Rows from block 4 of the image encoder, named by matrix and row number. Each number is 50 + 10 x the weight over its row's rms, rounded and kept within 0 to 99. All counts start at 0. After the name is the row's rms in percent of the matrix's.
# f: token mixer depthwise 5x5 conv (encoder.blocks.4.mixer.f.weight, 256x1x5x5, trained with AdamW), a 5x5 kernel
f.88 091:58 51 43 46 55 60 31 38 51 63 35 28 44 54 47 37 53 64 51 42 51 66 58 46 53
f.89 117:50 50 56 39 40 46 39 45 45 31 55 53 53 57 61 61 67 53 55 70 56 72 58 47 58
f.90 104:46 62 38 43 56 64 71 65 60 67 44 49 39 46 55 55 58 39 45 56 59 65 46 45 51
f.91 076:48 63 51 44 48 57 73 57 56 68 47 52 42 42 63 39 62 51 41 62 45 66 53 37 42
f.92 105:43 48 48 53 48 37 49 59 48 37 29 51 64 36 26 40 51 56 41 41 62 50 44 54 60
f.93 065:39 44 50 43 55 46 35 35 45 55 49 45 40 46 67 64 54 40 65 70 52 41 57 64 60
f.94 094:45 54 57 55 55 48 57 60 70 55 57 58 38 56 68 58 57 45 69 64 39 57 67 57 49
f.95 119:40 36 36 44 54 48 45 43 53 62 51 46 48 50 59 53 59 52 46 47 64 74 70 43 34
f.96 071:52 48 54 37 47 84 65 56 56 67 50 60 46 47 58 41 50 49 40 43 45 50 43 42 46
f.97 070:58 59 63 65 73 45 51 44 63 70 41 42 42 49 60 55 51 35 48 49 57 56 56 48 42
f.98 108:42 42 36 44 47 48 55 42 46 40 41 56 48 43 38 42 67 60 56 39 45 71 65 54 33
f.99 088:58 59 42 38 37 49 66 47 26 39 50 62 49 40 38 54 52 53 43 44 54 36 48 47 69
f.100 112:63 59 55 63 42 66 76 48 57 50 47 71 51 53 54 50 64 44 45 42 47 45 38 54 54
f.101 078:37 36 47 48 45 33 36 59 52 58 74 50 54 50 47 52 36 55 51 51 44 59 65 61 62
f.102 114:62 66 73 58 49 45 56 57 68 50 50 43 34 48 52 62 55 40 48 61 61 49 65 46 48
f.103 059:51 53 45 40 58 40 54 38 41 47 45 44 49 34 42 59 49 46 45 65 78 56 52 39 66
f.104 073:44 43 47 55 42 40 54 51 47 32 48 48 50 60 32 62 52 35 61 42 73 49 38 64 52
f.105 083:52 47 42 50 51 26 21 39 37 42 52 46 61 57 44 49 45 61 57 53 57 42 59 56 49
f.106 106:40 55 58 45 62 43 62 57 45 68 45 58 51 57 61 47 31 34 41 45 48 35 34 40 44
f.107 106:37 26 36 43 45 56 48 42 34 47 48 48 45 42 46 57 53 52 55 62 62 46 29 37 56
f.108 060:58 43 60 65 60 59 60 46 66 42 50 50 44 56 53 36 28 37 51 42 49 64 41 60 41
f.109 073:46 47 54 49 52 51 56 55 48 55 66 55 43 47 66 63 61 34 33 50 63 51 31 30 54
f.110 078:41 43 56 58 55 32 32 43 43 34 59 52 59 59 41 50 49 57 52 33 40 36 58 61 43
f.111 111:44 40 34 47 51 56 39 59 50 48 54 54 57 44 46 56 68 64 51 41 64 67 69 54 36
f.112 081:58 56 56 62 69 63 56 47 65 65 53 42 34 57 53 53 45 36 55 51 62 68 42 55 51
f.113 088:54 55 48 44 39 42 47 51 54 30 30 53 66 53 26 36 42 53 47 38 56 52 51 43 55
f.114 099:50 64 64 54 47 47 68 66 58 53 31 62 63 64 44 49 61 53 58 46 44 40 60 56 53
f.115 080:37 37 50 39 44 52 57 59 57 55 28 42 53 62 56 58 61 71 66 59 42 55 54 50 43
f.116 117:39 48 50 46 44 50 50 50 36 66 51 48 47 53 60 48 60 53 56 49 50 71 76 56 29
f.117 072:67 61 48 54 58 66 53 60 67 52 49 32 47 53 43 39 45 58 38 32 42 44 55 46 39
f.118 092:72 62 49 58 55 62 55 50 53 62 58 52 45 48 53 57 52 36 48 74 60 62 45 55 66
f.119 108:46 54 55 45 43 48 38 52 51 29 40 52 48 54 48 56 73 69 49 47 37 65 59 44 35
f.120 076:39 48 48 49 48 64 58 57 59 51 43 53 30 48 47 65 68 51 61 56 40 36 31 40 42
f.121 076:58 43 50 55 46 43 32 37 50 47 53 52 50 58 62 46 51 59 61 65 27 27 52 54 45
f.122 137:46 32 50 41 37 43 37 40 46 56 40 48 43 60 68 49 52 51 65 71 57 51 58 58 57
f.123 098:51 40 38 36 38 58 55 54 42 46 66 58 50 46 57 52 38 34 47 69 45 49 62 58 68
f.124 105:55 51 64 51 50 46 50 69 51 47 51 37 40 43 46 48 36 50 60 40 57 58 65 78 48
f.125 090:47 55 39 45 54 43 53 57 59 53 42 50 42 46 41 76 61 33 50 51 67 69 46 40 54
f.126 059:42 63 63 55 62 51 48 51 55 68 58 57 36 46 52 53 64 47 56 45 60 61 58 67 70
f.127 099:47 56 66 60 66 53 49 57 56 69 62 34 33 50 68 53 40 45 54 58 49 49 57 54 59
f.128 099:59 58 56 40 46 50 38 39 41 48 62 43 51 61 69 47 39 68 50 52 40 49 62 38 32
f.129 082:37 40 41 57 53 27 38 44 61 66 50 51 47 50 54 46 47 49 62 57 46 43 35 37 33
f.130 078:71 69 64 50 57 50 49 40 58 59 60 39 42 63 59 59 35 38 53 54 55 52 38 47 53
f.131 133:47 51 62 50 39 36 34 49 51 49 33 26 42 39 43 37 37 45 45 49 35 43 54 51 48
f.132 084:56 58 64 58 57 44 40 45 35 44 50 48 46 54 39 39 42 47 41 33 40 36 40 37 31
f.133 092:53 51 61 62 65 49 47 45 42 61 63 55 42 46 67 55 56 45 36 46 48 53 55 37 23
f.134 135:46 44 52 45 43 46 43 57 47 41 46 43 52 46 47 57 63 62 58 48 59 77 78 57 42
f.135 135:48 43 56 64 53 51 48 36 38 55 61 53 35 47 45 59 36 30 42 42 51 44 43 32 36
f.136 087:67 57 46 67 50 52 31 37 54 55 56 44 40 46 38 44 43 42 45 38 58 56 63 56 69
f.137 117:65 42 57 48 42 67 45 39 50 59 53 43 43 50 63 39 43 47 59 56 28 29 51 58 55
f.138 140:57 48 70 47 55 62 55 41 57 67 50 55 48 62 76 39 54 46 53 63 47 44 57 40 42
f.139 081:45 49 47 50 43 37 43 40 50 34 28 48 55 49 38 51 56 44 50 67 47 44 30 51 68
f.140 126:49 60 43 40 54 34 38 57 57 68 35 36 55 61 64 50 52 51 60 53 57 65 42 37 46
f.141 105:66 51 44 40 61 66 37 32 40 53 64 42 49 54 60 43 44 59 53 46 40 59 61 45 36
f.142 064:40 40 51 70 48 42 47 56 48 44 57 62 63 46 51 41 42 32 38 54 39 34 37 62 51
f.143 094:36 49 45 55 61 43 41 34 34 44 58 50 39 35 45 62 57 29 39 43 50 51 59 53 38
f.144 093:62 43 40 34 49 60 53 52 45 49 58 56 53 45 50 38 44 49 40 55 35 50 67 68 74
f.145 097:41 30 44 52 52 35 31 43 45 50 69 54 62 68 55 47 49 47 49 41 41 36 52 46 44
f.146 097:45 49 66 65 51 47 58 54 54 53 70 50 54 43 59 42 40 44 49 60 28 45 67 65 47
f.147 100:41 50 54 52 52 45 36 49 39 51 57 48 46 50 63 67 52 53 64 65 59 55 73 68 39
f.148 062:49 45 42 53 48 61 55 50 31 27 68 53 52 38 63 60 52 51 31 46 50 55 45 43 40
f.149 102:50 50 55 64 55 68 62 52 60 50 69 59 52 46 58 51 62 43 44 51 40 57 67 42 30
f.150 097:45 43 46 49 49 52 47 47 64 62 49 45 42 51 50 59 65 56 60 55 54 75 73 67 54
f.151 077:31 36 44 56 68 32 49 45 52 62 41 60 65 45 50 34 42 56 48 56 41 39 54 50 54
f.152 094:58 46 38 44 48 38 39 48 61 32 34 38 61 45 33 43 53 47 35 39 59 59 42 52 56
f.153 100:49 29 48 41 52 48 38 46 38 48 49 43 49 51 53 52 46 57 65 56 64 43 74 67 63
f.154 098:58 63 62 66 60 60 60 61 61 67 58 45 41 44 57 59 58 40 41 67 52 52 44 41 59
f.155 113:41 50 64 54 53 50 37 51 46 31 63 47 49 57 39 63 67 45 41 57 57 64 67 52 62
f.156 100:47 48 58 57 57 37 51 49 56 67 61 45 46 43 74 55 43 53 30 63 48 39 61 41 56
f.157 132:55 47 35 49 57 51 42 51 63 27 38 45 49 64 24 54 49 50 52 38 55 61 47 43 54
f.158 080:50 43 44 42 47 47 27 34 55 57 49 39 49 55 59 65 42 44 60 70 54 56 53 55 69
f.159 077:64 56 61 52 69 49 41 47 33 66 67 46 54 47 60 52 34 42 43 50 64 43 44 48 57
f.160 134:60 68 57 47 51 48 60 51 44 51 50 61 46 60 50 40 43 40 61 57 57 30 24 56 56
f.161 119:46 46 41 55 67 47 47 59 64 67 58 63 57 53 41 64 66 54 42 32 55 48 41 42 44
f.162 094:49 58 29 50 60 53 59 36 45 57 31 58 46 54 55 43 45 56 61 63 58 37 35 58 60
f.163 111:44 49 62 39 53 39 44 45 31 41 52 39 36 30 33 54 41 44 40 39 59 45 52 41 50
f.164 124:53 62 70 61 52 52 42 47 46 53 51 43 48 38 52 48 60 69 57 42 45 63 72 63 40
f.165 105:25 52 61 52 62 29 53 54 48 63 39 45 50 51 55 49 43 40 39 58 50 46 34 38 56
f.166 076:40 48 45 56 59 40 48 49 60 55 47 57 47 59 65 66 35 31 54 48 65 66 53 66 53
f.167 055:61 65 57 69 42 54 63 59 40 40 58 54 58 36 28 43 62 51 45 41 46 56 46 45 47
f.168 087:57 59 56 47 66 60 68 52 62 48 60 50 49 74 52 51 43 37 48 44 52 55 56 28 50
f.169 073:51 50 38 51 62 66 38 32 48 60 60 40 37 63 65 53 59 51 68 52 43 56 55 44 41
f.170 076:47 61 72 70 64 41 48 51 60 58 34 48 41 59 63 50 56 58 65 57 47 47 46 43 46
f.171 109:58 49 51 51 48 44 40 44 56 65 51 45 47 54 80 57 52 47 45 77 45 49 52 44 62
f.172 113:56 58 61 59 48 59 59 58 48 45 55 61 53 47 51 60 42 34 47 65 52 31 37 53 74
f.173 126:51 50 50 58 53 44 35 60 62 49 40 22 57 48 44 40 33 62 51 54 39 42 41 53 61
f.174 096:39 49 50 49 51 52 57 53 63 68 55 57 47 49 58 49 33 54 68 38 55 55 77 61 49
f.175 088:68 58 56 48 49 34 39 36 34 38 62 60 60 46 67 48 47 44 41 43 52 49 64 51 54
f.176 099:54 45 56 43 35 55 60 60 52 47 53 42 45 57 54 61 45 32 48 65 48 32 37 52 73
f.177 100:39 45 42 33 41 63 63 53 36 53 55 67 62 40 43 42 55 40 43 52 32 42 36 47 49
f.178 091:47 49 48 32 45 36 37 38 43 44 35 42 51 59 41 35 47 64 64 61 47 51 44 64 59
f.179 091:46 41 56 50 40 44 54 57 37 47 45 64 66 38 50 50 53 46 45 68 66 46 26 53 62
f.180 138:48 59 70 68 43 45 52 58 52 38 56 41 40 35 49 44 40 43 37 47 39 57 67 54 40
f.181 114:36 58 73 52 52 40 46 58 58 58 51 44 46 52 67 56 48 58 52 55 58 64 74 52 41
f.182 127:54 75 65 43 37 48 53 61 32 29 54 50 55 42 44 49 55 44 57 61 48 57 57 50 56
f.183 094:33 43 25 34 40 59 61 54 58 53 44 42 46 43 38 56 52 47 55 68 51 45 41 40 52
f.184 133:49 42 39 57 73 44 54 62 68 67 45 51 64 62 55 50 59 59 64 48 56 60 55 57 50
f.185 116:38 39 52 46 42 31 37 51 44 53 35 37 69 39 36 40 46 60 53 56 46 49 50 63 59
f.186 100:35 45 66 60 50 51 57 61 49 36 47 56 49 44 32 57 40 39 38 48 67 61 68 50 47
f.187 123:64 43 39 50 56 62 40 42 44 52 54 33 47 51 44 53 33 37 44 41 44 25 44 38 54
f.188 126:36 47 49 45 40 43 60 66 60 51 39 48 49 42 58 66 58 47 52 72 58 46 33 37 58
f.189 076:39 43 48 55 56 46 56 57 69 61 40 47 48 64 44 31 31 43 49 42 45 46 36 37 40
f.190 093:47 42 47 55 47 29 59 50 49 53 50 69 55 44 60 56 60 40 41 54 52 39 24 36 54
f.191 071:44 49 56 56 74 49 55 51 65 63 43 46 49 46 54 49 36 46 46 40 68 66 67 52 61
f.192 070:52 56 46 56 57 65 63 56 62 49 54 36 33 50 41 67 54 36 65 44 55 67 46 53 38
f.193 106:62 53 43 52 48 47 40 45 45 40 64 43 38 59 52 64 34 35 60 47 76 44 53 56 47
f.194 136:39 32 42 59 58 36 36 51 59 53 42 41 47 51 41 50 61 55 49 48 59 77 56 46 42
f.195 049:43 60 60 61 51 46 47 52 56 60 48 45 43 58 65 72 69 59 54 64 48 66 51 37 46
f.196 077:41 53 50 42 37 43 69 56 50 43 37 57 64 49 44 32 39 45 46 44 27 39 43 44 46
f.197 079:48 38 36 51 52 58 40 28 52 35 50 34 53 63 41 48 47 41 60 51 54 59 33 45 61
f.198 083:34 48 61 53 58 46 60 57 59 67 49 42 44 58 66 40 31 59 51 48 38 36 63 58 51
f.199 141:50 46 35 51 58 63 64 66 63 59 55 50 76 50 46 56 63 63 57 59 55 53 42 54 52
f.200 080:76 54 43 48 57 64 48 47 41 48 65 56 44 43 34 36 58 52 45 32 43 53 58 51 44
f.201 112:48 57 61 52 48 50 37 34 41 50 54 45 48 46 42 39 50 74 46 31 42 53 71 55 41
f.202 087:62 71 62 52 41 44 65 53 53 39 38 53 48 52 49 22 43 46 42 45 44 44 60 50 54
f.203 113:47 52 54 45 41 42 41 33 29 37 35 35 38 34 44 42 36 48 43 49 48 53 43 52 55